config = dict(
    model='sound classifier',
    dataset='chords played on synthesised instruments',
    train_examples=52083,
    gain_aug_db=10,
    time_shift_ms=50,
    n_mels=40,
    hop_length=160,
    input='mfcc',
    spec_augment=False,
    win_length=512,
    targets=['inversion'],
    num_classes=3,
    arch='tc_resnet',
    norm='batchnorm',
    hidden_act='relu',
    channel_attention='se',
    depths=[3, 3, 3, 3],
    kernel_size=11,
    stem='single',
    widths=[96, 96, 96, 96],
    label_smoothing=0.2,
    loss='cross_entropy',
    init='trunc_normal_002',
    residual_init='none',
    optimizer='muon',
    muon_scale='match_rms_adamw',
    learning_rate=0.0064,
    momentum=0.95,
    nesterov=True,
    orthogonalizer='polar_express',
    adamw_lr_other_params=0.00085,
    max_grad_norm=0.5,
    max_steps=11600,
    batch_size=128,
    epochs=28.5,
    lr_schedule='wsd',
    decay_fraction=0.2,
    final_lr_fraction=0.05,
    warmup_steps=580,
    weight_decay=0.05,
    adamw_weight_decay_other_params=0.05,
)
Rows from block 4, named by matrix and row number. Rows with one number belong to one channel. Each number is 128 + 24 x the weight over its row's rms, rounded and kept within 0 to 255. All counts start at 0. Numbers have three digits each. After the name is the row's rms in percent of the matrix's.
# convs0: first width-11 conv (model.blocks.4.convs.0.weight, 96x96x11), inputs 60-65, a 11 kernel for each
# convs1: second width-11 conv (model.blocks.4.convs.1.weight, 96x96x11, transposed), outputs 60-65, a 11 kernel for each
convs0.4 103:150160166168161154151151155160162077094112123125126133138142146149112116113109107111119129139150160130128124119120127138148150140126109114119124128130126118108098091129131123112101091077065058064074
convs1.4 106:066071077086094107120132139138132107097089087093103119132143147146110109121144161162143118101098103109108107108111112110108108108104123126133142148156164174180183179125134144155164172179179173157137
convs0.5 094:154159164164161159160158153146139143162168165158153151145134121109106098081068064077103136159166157147144140135128122119112104096090120130141148147140131120110105103163164162155143132119108099092094
convs1.5 089:122126127126122117115112115123132105115115114111105105106107110112124145159163156145127109095090089077084097117139154166176183182173199198187170154144130119110103098157155152155160167166163161160161
convs0.6 098:098104103098092088086094102116127126137140139126113108115129143159084084090103107108111113117116109138134130127129134130122118118120087101115126135140146148147148148127124129141154159151127100075059
convs1.6 091:097111121127129122119116109102098121119122130138140141137137143150151166167161153140133127122119115118116120127132136133132135145153190175156135122114116120122125132093103116128142151152151146140129
convs0.7 100:071070072079091092091087083083091119133140136128114107109112114117155147133121115116120121117111111121112111120134153164168165162159148141134128122118114112114115111075069071085100114122125127128128
convs1.7 110:168152134117103094088084083084087099100113130140148150147132112094137144145143143142148157168175174145155165169168164156146133124116122118115112112115115115121130143084081086093103116126133135135130
convs0.8 095:119118114114117119117112111113116126116116123134138139139140153167115122128138138128110098095097106194178169162157156154154157163166121135145151152150153160163158149113109114124136132121107099101103
convs1.8 100:090098103113125131129119107095090106115117115109102101104103099091133138139131117111113123133141140088075071079092105115118116117120159155149144131117108102099104114170168161149143145152158163161156
convs0.9 100:108111116120121117121130143152153094100098095099107117126134145159113120121119112103100106118132134125134141143133119109105105112118128135138140140137135135137139143105111111105098089090097113131139
convs1.9 104:113134139147147146146141132123114185182180180172159147137136142160138129121119121121128136140139140127108102094093097095093088085082152131115101095090102120136141140139139128123124133137146154157154
convs0.10 102:126110098091089097104104100096090124136153162163154141128122123124091097116134145146143142134127127156172174165154148139123098076059133138140140138135134136139138129114115109110115121124117108097089
convs1.10 099:167173168158151147140129116101084112123134141141133126116107099093097098096096098104109111115116118110108115130148161167168159146131073078082088103123144162173177170135132132129122114109105102095088
convs0.11 102:111104100106117130136137142148152139129121115114113121131140147150165161152140133133141139131119111140122106096099110131151159160150123124130138144147147144139132124128127121117106097095096097101107
convs1.11 112:186166139111099096096091088086090109109110112116114114113114118119091090093098100097095101113125133135124111109113119120119120129140127138154160164156141119100092093121110103101102107114127145160167
convs0.12 098:114135149155152140125116107098089142141133128125126133139146152156135123115123133142144136114097092155145135130128127121107093085083110121127127119113104100096091091116118117112104098095100105110109
convs1.12 092:093088089097111125135143149158163133116105099096094092093098100096141138135131124113101100109126137123126124118115113114117121124128181163146134124115114114118114112104108121137147148139130130133137
convs0.13 104:126103093098107116125134144145137085095120154176180172164156149147083132171186178156142127110099088139131122128146163166157136116103093095107128139142143149158163162124107112130144144130111097092101
convs1.13 082:101108115122129137145154162167165102102102104107110112110105098089133123109103106120137151160156152133127125125124123109099092099111104116117115112107106109116125126115098089085094109119119120135152
convs0.14 102:083073082101117138152156157155157118110106104110118124127130136149143140120094070067082108134152167130141163174169149120096085082090118124134140138136138139139138139076084092102110118127134133123102
convs1.14 107:140157165160148130126129137143147122124132145160165161152145144150120134151156153136133135147151153126131133142151151142126107095091139126110103107113128140148141135135137128125123126126120115106102
convs0.15 101:107131152152133112105108112120120161159158159160159157158159157149074078083105136167172147115084066125116113114116124131138136126112168173167156149148153157164168165102103103105110109110121132135140
convs1.15 109:120122125133138141146156164163153178164146133131133137138134124111161136124126138147147144141148156140127112094080076077083084080074176180178162145133135137142151154152138124110097084082089104120129
convs0.16 104:138136137136127109093083077070069117123128126123132145150140125119136144145146133125105083070072079088074069080101120139146150151155137136135133131128125126127119109085095103104108116135159179192194
convs1.16 105:114115125133137139138142148155161112104105110114117123126130133131121121114108106111124140154155145139146158169182184178167153132116115122132136132127123129138148150127127123118122133140142140130117
convs0.17 098:134145156170180181172156135116105100112125132139146149139120105099133123123131136133125117110106103103108116125133138142142138131120131136131116103099099101104109113134147149143136134132132133134132
convs1.17 097:088096104106101095090089090095092093082078086102117123122119116114090094100102104095093102119142163127109098094099108121137153170183113127137146150152153149142132116175167152137130125123129139148151
convs0.18 098:094100109118125136151163175186195095100107117133148155150138129121136132124117111108111114107091073109120124122114104093086081083092076087099111117122126127126127127140136132126121124131140151163169
convs1.18 082:135143143140133122113110108114123099108121133138135133130128133147121115115117123126123115109105102141140146147143138129121115110112126121120128135134135131126126120152147138133128127125132144163182
convs0.19 097:076070077089110127139145147147144130133130120109110120132139141142152143134138144152161158143123106098088086095113128134136140143148144124112103100106117129140150156142139142151162162148134123120119
convs1.19 101:110117123133147163172170160151145147136128125124126130135135134130138132126119112115128141149144135163158146133124119118121126129129096094094099096092083080085102125163162157153147140134133130126123
convs0.20 106:118114111108102103111125140152155138139140140139136126113110121134093098099105109112120144172194191103114130146160162159156152147144155155149144141136128121118118123140127120123135147153154157159164
convs1.20 115:140146166182191184171154136117108129134137132128127125129134138143043058083106122124118113113116123147145132114094086084088094100107079089102108115120123119114106098112110105099091084082086100116131
convs0.21 102:141145143133122113103099099097098109122136140137132128125123132143106098111131148150144131122121123089090099119145165174173160141125129119113109106114128135136131123192172151126107098097104116130141
convs1.21 095:108116116111107109115128141147142121126130133131127120113112116119120107095091095107126145164182195171187197195179159136120114120131123141149152147147152153145132118142125113110112114121130145160174
convs0.22 107:123118119123126118108098103118138136130126126128131130128127125117138133124117116125128133138134122212193169142123111107123149177195116110110111117123126121112108108102108117129138141138123103083062
convs1.22 117:150158156151138122109096090096112105090087098108115116118115120121070089106116118113112110114126143154134106085078092113124127130138115126143155156145135126124124125132139135131125116116124129131126
convs0.23 099:150155153142129118109101092087084100112120123125125123124130141153155153149139125116112121130138149112108104105114135154169177171171139147155157151141136137142147144115114112107113128147159165163164
convs1.23 105:090099115129140145152156159157153076084094104117125129126121117115142147152159163156142125117117123134131129125123118111110114124133099110121127121116109109113126139133137137129115101086077074071072
convs0.24 099:143143140131119112112117126133136108100102117134149159162162158147109119125130141154149133116105105125135136138138141139131122112103119117118126136146158166165163158111120129126116110112116127139157
convs1.24 099:212215208187153115096087088091094180175158143129116115120130139142101095100110124131127121117120120154154157159156152145138129123117111122136146150147149151148141136118142157164163154141129120114108
convs0.25 098:106106102099100103108111109109109101100097101109120124126132137141135124113101097099101100111132143113122131140143140133124116114124141142139131124118114112115119120177160147140139135133130122118118
convs1.25 094:127142152152148136129118108103100166164170169162150143146156171186160155143135130118110104104112124145122104092085086089091093093096112119133146158160158154156159160136137135137138140141149162174182
convs0.26 098:139131130131128131135132130128128084095105109111110106103105113117148134118108104107115117123133143137131123117118125133146159173185109121133145151155153142128115100122117116123132143150145133122114
convs1.26 105:126142156166172170160145126109097120115111111111109106099086074071103126149164163149130113105101097127127128128125118104092084085094095109118119112102095091091093101139138142149155157153142127111097
convs0.27 099:126145158158148143147146142136127117122127123110100096096101111124112112113113117123125130137151164157165166159146136135136143155169119115115115119125131135141143139087101122143152152144138135136139
convs1.27 088:104114123128126115113113117119122111141158157150141139142149160167224206181157137127127135141139133135128117111114127140150152145132118127138144144134125119116116117169156144135132138149157150133108
convs0.28 100:166148125109106115125132132127123150153155157168173171162149143145138167184179160131107104115127130127128126123121126132128119109103142124110107116125126119116115109159141130125124123118115114119124
convs1.28 096:142160169164151141139136136138144098103108106109110115123134147156130130118105097106124143157173183175167162160157154145134126118115135139144144143143139133129126129131125126125124118111107106102097
convs0.29 107:115126128125126127127128128126125126137145143136125116108102095088183168143127121111107106108114121109122137153167178185180165149139135131130132132134135134135137137163156148143138136133126121122127
convs1.29 110:122133134130123116114115121124122134137138129112093085085090098103117115111108105102099096095102111130139152155152143130116105100101107097094097098098099102106114122092090077067067067070083099118137
convs0.30 100:094084079081088097114139160176178130126127126121117117113106096089120119127133144151141136139131120108106108111116125132136133124111137141144149157165168170167160149111109100088086098121146166180183
convs1.30 100:127130132131126121116112108108109098104120133142148145138130128129114095085084089093103113120123117179187189189180170152131118111112131129126118117116124136150155145156159153144135127121124135153170
convs0.31 095:100103104101097098105108110109110103108109117128134127118110102100184179173155146144136124112103099148146141136132119108103093083076138133125115103094091095102114125125130136137136141147150148151159
convs1.31 081:115111112116117118116120128133135121108100095098101103109122135140126126120110105103104111124133133100096109128146157158153144141142188183163136114103101104109118126118127129120114103097098107119131
convs0.32 101:109114128142152147131110100101106136129121117119119110101098099104116127123121122129134144153162173136115099094101108113119117116118136133135139142149154156152144138134140157176185185171155142139139
convs1.32 093:102116132148163170170163154142127125117111110115123130140144147145178179183186174155136124121121117171163155149143142144145144137129126130130129126121118113112114116119117122130140145148148142130115
convs0.33 106:135134125118118122132144154162166143140136133128123125129132128122124118108104103112122126127120109122131141154164173173175171164156117116120123122118109099092089088148140131128130132134135134134133
convs1.33 102:112101101101106110112112112106095113118119120126133135136137140141123129126126126124126124119110100166167153131107088086092099101102148151152147136122119124128132136153143132117108107111122135152168
convs0.34 099:123129133141145145135118100084072155159156139118107109119133141143098102093098112123126118105089086119111101092090095105120136152159124137147151149144141139138142147140141135129114099091095107119128
convs1.34 084:099106116121124127129131132133132107101096091091099111118119117118066070087117143157158149141131122151165178180176165153140130125125087097110127137136129121113108106138134130128128130136145154162167
convs0.35 101:171152129120126139152163172176175123139156161160158146129120124134140138143152161160151150160170169197190168144127113104095094101113142138139148161169170167163159157118109102104113127141148150146139
convs1.35 108:125135142145145141140136133129133144149158160156147138129128130139115121125133140138138136134130126142147148149139126118117123131139110113121126139149158158155159160128137144153158156146138134135139
convs0.36 101:158154134112104108120133141147150125109100100106112115111109111112142144149148132108087080096120140121123127135143150162165154141135127115101096106130150161161158155154145124106100105116124129133137
convs1.36 111:120119122123127124123115112111106159168171169164153143137137138135150143135142156172171152120091074124133139138135130127121115111107141147158167167159141122110104103080094119138153155150141130128132
convs0.37 097:107109109110114116112100085074070132131129136145153162167162154148106106108112114117121124133140147117128129124118118124134142147150099104110110110110110112116121129069074094112132151167176174167158
convs1.37 080:138144152156155147139130123116111175170162155145131121111105101107168156140123113110111114116114114202189177167161155151144138132129157152143136130124126130137140136113118124132145155165165163162166
convs0.38 099:125141164183195197188177168160155160146135133133135136135134136144180175164154143133124115105104117168165162158151140133132146173197118118121128136140139143151156152155157161164165164158146138135139
convs1.38 097:104112121132144155160157150139128099104102096088086085087090093100142140140134126120117120126134135148153155152148142141137133126116117124130135138142142141140136133083072070076087100114124130132131
convs0.39 095:155157156153150148146143136129122132122118116113113117128136129112197195185159133120125138148154157125118114111107104099099111130146101108121130131126124116104091080107098097100103102110119126129124
convs1.39 100:123115109107105105104102100092076095088088092102110115123134150168135138134127117111107112116114112195187178167156144136130121111103123124125128128128124125124122118132133135134134134136142148148144
convs0.40 103:179160144125108097094098102108112175167159154152150146146144141138128139147146135128121120125135147121133148160165161153149150148140138147156161161158150141134132130094096109122131133126120119122121
convs1.40 125:155156151143130122114107101097097150140122109100098095094093090087082083079080083083085096114130143131139148154158161162160151142128092105122142164184197187165143127139142138130122112099094094097102
convs0.41 100:105107110111106102102109120128136094113136150155148141137138146162111109110114116126136143147146146121115108103099102106106098088072136136134130132134134134128122117122122118112103096094092091099110
convs1.41 091:098095096097095096097102108112118187179171161148137129125125119111168141114095084084094111128142145131127126124123121120116110103099163163167170171167167165160147129127113103098098101109117125129129
convs0.42 097:150157169179177159136120113105098157145138134136137140144154166180151135119107105113122121109099096160155151146137127118116118117120149142135129124120119123131144154089082079081086103122141158169175
convs1.42 108:117128136139142145150156162166169130125116114116119127131134136141180181180176167153138128126130140135141140138132119103087074067067102108116119118116114112113119124106106106104103103109114117112107
convs0.43 101:134139141140138139138138135128121152146143142144146145137123104083157148150164175177161135112101105123135134126117113112117120121117106105105103105112125144157163162132121115110110114118125133146152
convs1.43 116:112127131131120106097097100106109111115115115110101092084078076082157141128122121126134144153161163134137133120113113120123122116113143133127122119115117128146166186154158156149132118105100104112120
convs0.44 098:119123128131140142131117103092089165150134128135142147152153152146128136146153155159164174182189192118104100105116130137129111101101135141141140138130125123128139152157139125120119117118119126135147
convs1.44 101:094111121124121115109103098095094087100109116124127127125123122124154156153140121105096096099104106119128135143149149144131119110108115122130135137130124120122125124134134131121111100089080077080086
convs0.45 099:141144150158167171173175177179178130135133128121116115116121126127152148141136134129116099079065065138136133130124118115115118121120130129122113105101107119134145153152160175185185177163143125112103
convs1.45 105:115101091084080085099116129135137063075086098113124134135132128125117108106120144170187187170153137094106120132139138134128120111104128124123124126122123127129133139123115110105100097096095094094092
convs0.46 103:144145141134123116116128148167180127113110113124139149155154148130091084090103128151156148136117104102102100104111118120119113102088108120126126122112099095095100108141139133131140154168176182177164
convs1.46 097:141150151144135125123121113102091104112118127133130121111103096096134133122116114113120131135133128150138132124119115109106108112115202166141129140142146139126110102110125135143150158156151143135130
convs0.47 103:137132126124133144140127115107101100100099099097096099104118138152154129108099095103124154180190172109116117119122129124117107100097135134132124116107100097097101109130114111112111106100094091094100
convs1.47 099:100108106109114121123120115107102173165155146138121116110110113116142156164157146134132142162182200088085084087089098109119130144157176154134120117126135137136136143132139137137135133126116107103107
convs0.48 100:103104110115117117117113113116119082105119129129129127127126123125079094113129146159165161149139125129118107100098101104111118123131151152155157158155151146146151161129139152162166162163164160154148
convs1.48 099:102101099097099108120128131132122134130140151162168166162159157156120111110118127136139138134133126098109121134151167179182181169150149153151147141131127130138145147117111104098096098101106112119125
convs0.49 100:136141140133126118117121127138153154153146140134132133135141146139154148142142139137146159173185176145133122120119116112109106105103109119125131140147147144139135134102100107118134146150155159162171
convs1.49 095:097115133145153154151142129114096172161147131120108104106119141169138123115117126128131133137142149147135126125128136137136136138138093097102107109109116125136141148147145135127124124128141157168166
convs0.50 100:079080088098108114117125133138145116110111114121135143143131116101151135116099086081088096103114119133113106109119125123115111103098162168170166157140125110103102104129122116106098097100107114117116
convs1.50 110:191199190178163151142141140144149116114123128134134126117108109111123138144143139138132127125126133106091082076081090107123135145153126110111119131141151147133116102144149150146143136126116111114116
convs0.51 099:090086085094111126132130120114111117118106092082082089102115115115129140139121102089088092092098109103095091098121152167171166161155171162157162172180180168150129114118125132141143145141135145156166
convs1.51 090:160157154148144136138145151158161163170165154136120116122135151161161156146133125121126131135140149172169162158156151143132122111110133136136139141140146155166176181150144140140142141138133131131135
convs0.52 106:128126127132140150157159155147139114123131140141139137132123116111169177189190175152124106097096105131119110105103109115122123121116142150160162161157150140126113103120116118119114107100091080068059
convs1.52 110:118120123129134136133124111096084131129132140149156158155148139129139138132123112104106118137155171118121123126124118111107101095095124130134135133129118108101098099148149147140132129127125119117119
convs0.53 096:104108117119119117118121122120113109123137145143138131128128131138200196183163145133123120124131142098101113121127124121117113105098122125129136143144143140137137141085079079087096105109112114117130
convs1.53 095:140144143142141138130121107089070147142135132128123114106104111125129145152148136118100089082079076124124127128133136141148155162168079080088099110123138148150143134114117115110107105104102104106104
convs0.54 104:134132134144159172174165153139138111110113122131132128118115123145127125123127140148152150146138139126133140149156159146124100089097117118119122126130132134140147149117121125122117118124128133141148
convs1.54 115:100107106105101098097099106114112128130124104094090102119140154154132109106119137153158159154140124111092082083095115132145150148142161155136113100098113129144148141096095087081088101111114108097085
convs0.55 099:105105103097093088089088089093101170173174168157148144145144134122149132124126128134134125117116123159149138122104092087093106120136109111115117121121117112107106102129124120117112109114123129132128
convs1.55 104:080098111124135143144139130120110132146156158155145135123106086066133117107106114125131129119102087124121116113113118120120115110101064076088097099097094098109131157103110111112116121123122120125132
convs0.56 098:136134129127125127132140144138129142136128125126130136140145145139144148144135129127120115114111103142140137133135139151161167167162157158156153148145148151151151150126117113119124140159167165162156
convs1.56 099:155146139127112096081076079091105162160163162150130114104100103108154146145146152155157151141127115113125134148159166164157144129114110109105103106110124146173199215144145138126113099091091100113133
convs0.57 101:167153139121106101107116125131133194177164155152152155157156141124104119139159168162141122098086083103098097104117133144146147149148134142151153156158160162160158162149141130119116120126131132135142
convs1.57 093:169161148132122119120126138152168120110105102104111118125129133129119118116113111108111119130135131141150159163168167163156151147147074076084099114125130127120109095120114113117123125125125129142155
convs0.58 094:108110111114116119124128133140145119105105115122125134141138132126141139136131125127128125117108093091102111123138156163156140118090137128123119118119122123120117114135124112103100104110118125128129
convs1.58 089:102105113121126128123119116112112117114115120135150161164159149135166145129125130137146148143131122128140148144143138135126118109098161144130122119112113120130141145148155148133122118121128141154164
convs0.59 104:156161163161157151142133129123117113110109115122127128123121119111119116128140151162160146129125131102100096094097103115129134136131150138127120118116115117122131137087097114133153166169164158147136
convs1.59 104:113133148156158155151147137130120103114126136142150153150136122112146145144144143136122105090079069145159177193194189172153133123119125114110105103105117132143143134104115132147158162157140114088061
convs0.60 100:087097105114120127131136138140141163165164158146136129127131135138135125118114113115118120118113113155147143144145140131122119123121122124129140145147151156167181195077068068079088088086086090100115
convs1.60 085:134141148156158151139126116111107147148148144133122111104101099097144141139131124119119125132140143094083080085093102107108104102100106106110115120127134134132128125125123120119119125132138140136130
convs0.61 104:162149121094084097113131145147141118139155168172165148123106100102078102132165182165124096087098123125118111107112124129120106089080108104093084084089098104112115108149143132119110110121133138146155
convs1.61 114:096097104114127137132118111118126100109120129125121119118123129124127124109098108129141140130117109099111124124109101104114126135135121122128134130119106098105124133142126119124135147156162167173167
convs0.62 101:102117135144141125115107106110118114124134144149145135130127122113095106117124132144159168162151138183180175167161161162161157151147145149152154155152144135129124124149136120109103109122143156158157
convs1.62 100:147139136138139142148150150148145102119132137136131131132137146162103104108112116117116113111115128181175165150137127118111107106108101099099105117130143150152149138165161148130111094086086094106115
convs0.63 099:163159155154152144140127115107109150144143138132122113116133151156078091101101106117121125130132120117124134142140133124125127128127101103107113120122122125129131135119107101105116131140143145150157
convs1.63 107:140151149145140140148158169181185192176163152140125110092077071078159151135123114118129142144142141158158148141133128117108098094091144146160178195203203192179165147104111111112112114117123132141151
convs0.64 096:085094098095094101107112111106096109104097094094095096103117138155146154161177180173156136125125136118121122126127124116106106107117133137133127119115114120128135144120123138157172178170148125108094
convs1.64 087:107112116122126122114102089081079094082083092106118126125122120121144146141140136130122123128132130143148143137129123114108102102103157148145142144143146150152150144159162157149148147137126113108105
convs0.65 099:147152149144139126107090083087092096099102115124129127124119108099174164153147138131122120120116112181196199196186170150135125120116151141132121111106108116124127131154132113100090086091093096093088
convs1.65 097:146170177182173162154145134125118103102110114114105098091087086085129112096092091090091093095094095088082079075086105123135143144139101088083091100111124140153155150169167148126111104100099102108119
convs0.66 099:148149142131120113113118125137150147149146141132128121117117115109194179161148142143151153151154158167159146133124118112114123131135116108105106106106104102104102098106105108111112112106098092087078
convs1.66 102:112098093097103108111110111111111127134136136132131129127126120110108107109114120122124124122118116102097092094103118134148156158155123126126118111106109111116118115141132120111106110118127130131131
convs0.67 103:118131143149144132115100090089089133134143150155154152153150153157117133147147133116102101121144164098101115129135136133133140146142152147140140145155162164151140136133122111100093089088093106123135
convs1.67 107:119114108101099099108120135150168183171157139123102090084079078079191199184157130116119136156176196179179168161160163160152144138132095116137151160167168162154156164115101095093096094095103119135150
convs0.68 101:108105111122132144150148142133125103110114112104101107116125129133177155130115122146169175169143117089102104101101101101106124142148131118114118125134145149152151144089109142169182190196202200190175
convs1.68 104:099102108115122122117108101098097085096114130144147147146147152155161167161143118105100098100095088153146146147147143142140142149161145144139131130133134132122107096080081088102114120119105092083080
convs0.69 100:112111113114110105105111116119119155148146143140134128113096087084139141145147148141136127120118124085085090098107118122122122117108118122127136139136136137136130122172161158154157160157154149142134
convs1.69 094:098093099113128138144146153162173132117115120131142153160162160152112097085079076074069064058058068123134138139138139134129122119116087089100120138146145136127123123211216208194176159140127118114114
convs0.70 101:225208182154131109093083076073074113101091090096098096100110116113159148136123117112109107105108121132136134128119114117124133135134185193197196192178157139128119112112131141135120105094087086092101
convs1.70 110:152144136130123123127137151162174196171143122109106107112120131138129121125133143149151150143133128112106104102104103106109113119127113122138151162161150130104082066158147129110098096099106115124128
convs0.71 101:162152149145127107093094110125135127110105109120132148160152132123096092081085118162188188157116088180184182170151133125131142147139156155153144128113111124139145147087118152171166150141141148155145
convs1.71 108:096102113123121121125131131133144127146153148143141137138138132121124130136138125102082076083102120156152141125112101102109120117112129122113107114128143161155139117160145129116110117136153162162151
convs0.72 097:093101106116132140144145138128117153156155144125110104101103110123155143136129127125127127131141156118120122125128131134140148156165168171169165163161158151140130125110108113123134147162176181172153
convs1.72 095:103133151167171167160155156158164069078092104110109106099090084085104121127125116104091088097108121097096099099101107111118128139148137117110109111115118121119116115126143149152144133112092078073081
convs0.73 099:137129129140156167170165156147142116122126133141139130118106092075166164155145130123125132142142134134133128123115105097092087088098143135134135138137136138143149150121117111109116122124123126132139
convs1.73 100:091096093091089082082087099113126075073074075082086094102111122132155146126111106110121130133126118143122102089085090091088083079074100106115121127127132132133141150130139150157158155151143135125115
convs0.74 099:164155143133132134137142138130127104096096095092088088091100116135163160158151138130134140147145138103106113115110101091092098105109107106112127144157164160151144140098094097106119131143155167174178
convs1.74 092:114106102096095091087088093101110126135142138130121118119123128135116135146146139131126122118114111114113106102100100098093086076068114123119113108108111117115114111118114111107107110110110109109104
convs0.75 095:128130128130135145151154148141134138139143148153151147142139140145108108102090085090103118133139136113130146153149134120114112110112095095103114123132135131125126131104121135143154156147131117111107
convs1.75 089:103103106108112113117125135144154170167166160150134119107102100100138145153155153146141134131132137097109119130138146148148145143139100105114123133138142136120103093082088094097103109114118120124128
convs0.76 098:152154155151143137134125109095088140157164164156144135131136145156108118123128135138137136141150161125126125121115107102104107108106144147144137129120112114119125126122129138152161165164157155150148
convs1.76 101:125139152156151138126112101093086117122122123127125122121121123122082072074082098122146158160150135091107124133131125116108110119134157150136120106094090095102116130131133131124128138149161167168157
convs0.77 103:099102107112111107107112118122122139137137144148151152154154149143137123109104104113120121119117113101113126134136131124118116118125103106112118122121120119120123127106104103101103105113123135152167
convs1.77 103:078099114122122115108099088079065163162157151142135130125126129133155137122115124137145144136122110164153146137128119110104101101105101104118133141145144141139139141177180169154140129117110107109113
convs0.78 102:150152151148148142130122119114111131130132138140147148143141138138134122122127136139143141137132140127129129122119123132141146150155141137134134139141143134125119117119116118124136149160167166157147
convs1.78 101:110113115116123127132133130120106149141136133130124121114108098090103130152159154139123113110123138113115118121124120113106105106104077086100118133141143137135136141140146143139129117107103105113129
convs0.79 101:144146145144139131128129135146157116120124133144150154157154151150070079101132158180183165138103074125123126132141141139139142139133134147156157147140140147153158165152140127116112112112111109106094
convs1.79 094:096108125138145148145141142146151115120123121118121129139147151154172158140116099098111126137133122154147133119103091086082085093101134149161168171174171167156144126160154145136129125124125125129134
convs0.80 098:157137111099101120140147141127112142154168171160144133127130139144078088091092096100100099093092098130113103105112119130120094073071147140132126128133142157165161151111103100111127146158155142126114
convs1.80 092:115125124128126116111109107106103147133135137143144152157167177188200187164145138134136140141137130118101093092095104107107109113114182163144127110096088088088089090155170168161160159157155153151151
convs0.81 104:120126128123118109102100105112114131118104094090091089090095106119116126160196206190164150153162168150147149159172186186168145125117105118127133139145150151145138134143146142143146142134117097081073
convs1.81 091:161148145142139135133137143147147103105112122135146152148138125110131117104096093095095099106109103097099108120128127115100084071063118119110105103105118138150156149098090090095100107115121122114100
convs0.82 100:124117111108108109109111111111108142124113116123128130141158174180157144139141141138134134136137136126132138138131128124122119117119201190179165150137123115117126135126122122125130134138142151161172
convs1.82 097:138144146147145147146142132122111148136118099078066068085100111114096096102114116110098094093094097083089095106124140156167171168159147141131120108107106109110107103132142151150144136128123125127127
convs0.83 099:066078101127150157156149139128122128137145148146136128129131134137146146144142138143156159147121094154145133120114112115115120131140162143125113106104103102103104103145137139142143141138136139143140
convs1.83 100:119128141147149141137135137136129106097099107116120127127123117118117122130134134129132142153156158093088083083088094099104106106105112101091082082088095108122135150116117116115113113116113106102096
convs0.84 100:131129121114112113115120120119117125121124135150159162161154143135099091087094113137156166161151146121120124131132125119113111111108127123119122127130136136137136136153156158149141138143150150143136
convs1.84 096:113115126139154163161154142128111121124124122116111107103103101099118118118126135137133124112101095164148137134134136136134132136143160166162153141129125127134146159104107105108114121128135143150155
convs0.85 102:115108113128138128103080072088115103090082083101135165181180167151123130131135141152155141118089065122124124133147163167161156157155129132140150149134116108105109114121127131127121114108099099101106
convs1.85 106:125127123114113119125125119115122137129127127125122123115111099089102124149175180175160146131123116126128125128127126119109102106113176176156124105108119133139141134123142147135126114110107105107114
convs0.86 093:154145134127134142150147143136124148131118113115123130136147163180165163157139117104100106121143162134134128120113103098095100109119125119115117120124134148162174184127133135135135133133130130133135
convs1.86 095:154153153148141133124116108100095156152146136117098083077080086091111127143156163162155144135129130124120119124132139140133118101088116119119117113109108111113114112163159152142131121111104098096092
convs0.87 099:174173162143126117115116117116116141123108109116121124129129126125117106095091091103115119122127130121120118116117120122125128124119139142144145144141135127124124127147140138138139139136134135138143
convs1.87 096:087106113124127130130130131135142121112107102098095098103111122135104088081089110130141140132119105112091083081087100113119120119116172174169156137118109106112121131114113104100096096095095094095097
convs0.88 096:113107105110115119122121119118119130118110112126142147143136125118098114126130125119118128138139126133139145154159156147135123112113142149154159166176180175169160149145130120119127134134128117100085
convs1.88 096:153164174169160143126114110110110202181167152139131130129130136146072073078094115132142142132119108133127125130139144148143135126117127125124117114118132147164175183078076084104128148162165169173179
convs0.89 093:120124128124118112111113121131135157148138123113106104109117125132115112106106110122136141139140136116111102098108118127135137134132126126120115109103102104113122128126115110109110111118132148161170
convs1.89 080:116128126126121118115109102096095140145157159154143136129130134139161147136129127129133132126119112163145136129128131126116106103103139140140139131120116117124132142191190183173167162155152150147138
convs0.90 100:105110117123128126121115104098095161156150145136127118118118113109120135138127117108099092090090099136134138147154153147143140140138127128132137136132129131130131135120112108113125140155166166156143
convs1.90 103:121121121120120123127131126115104100105116129139144145141137131127103115126134137138140143146147143112120131142148146134123117114118063069082092099103100096094098101125119113111114122136150157161157
convs0.91 095:190174162151144141146154161163161114112119134145151161167165156148075088095091090098113126138149153159159163174181178167157150146135116116115113111108104099095094099101105116127138138136134130131123
convs1.91 096:121124126122120114111107105104102076088097102108112117117117113112119128136142146151157162163160155098107122138148152149143136134135156150142134128125125133148162169164167166158145127110099092094100
convs0.92 104:104097091089098112129139142138134142131114103101113126129130127124199182159137121117126137146146135113131149157157152151148138130125123143156162161153141131125126134086099120133143144139140141143146
convs1.92 123:160153148137126119124129128125122119134138136136131131131131130126130112103097095095107117121122121142160165161152137123110101095092071077092102121131135133131127123127125118108099098101099093088090
convs0.93 101:131121116124139151155153147142137151155153142127111107110120131140143160168161150138132132134128108112117126138145150153148147153162097113125134132126116106099094096133125126135147158160151147147147
convs1.93 095:152151155153149140133127122113101082082084089093100103101099099106099103108113119120118113103090080100115127139145146139131125124124135133137142143142144149158162166118125134144152151140124106090081
convs0.94 100:145140132125115105099100109124136102101098093090094099108119130137108101100105116128140151162161153149150149142128112106106107114118134122111109110113122133143151155134140142141140140133126119114119
convs1.94 102:088101115133148153145131114105105092092095100105107109110114123142124127128125122114115123131136136150132120109102099104112121130138085092108124135133130118103088072145146150149153158166171172166148
convs0.95 097:143151158162163160151141130121125102094094095103105106108117126130175174167163162169176180174162150100103114131147159170175178177170115119121118112104096094102116130126131135139133117103097100107110
convs1.95 098:131127125124126129134136133123108115121122121111105103106115129149139138133121109098092087086086088161146132121118119125129129126124103110114116117122135146153151141138144143134121108099095095103112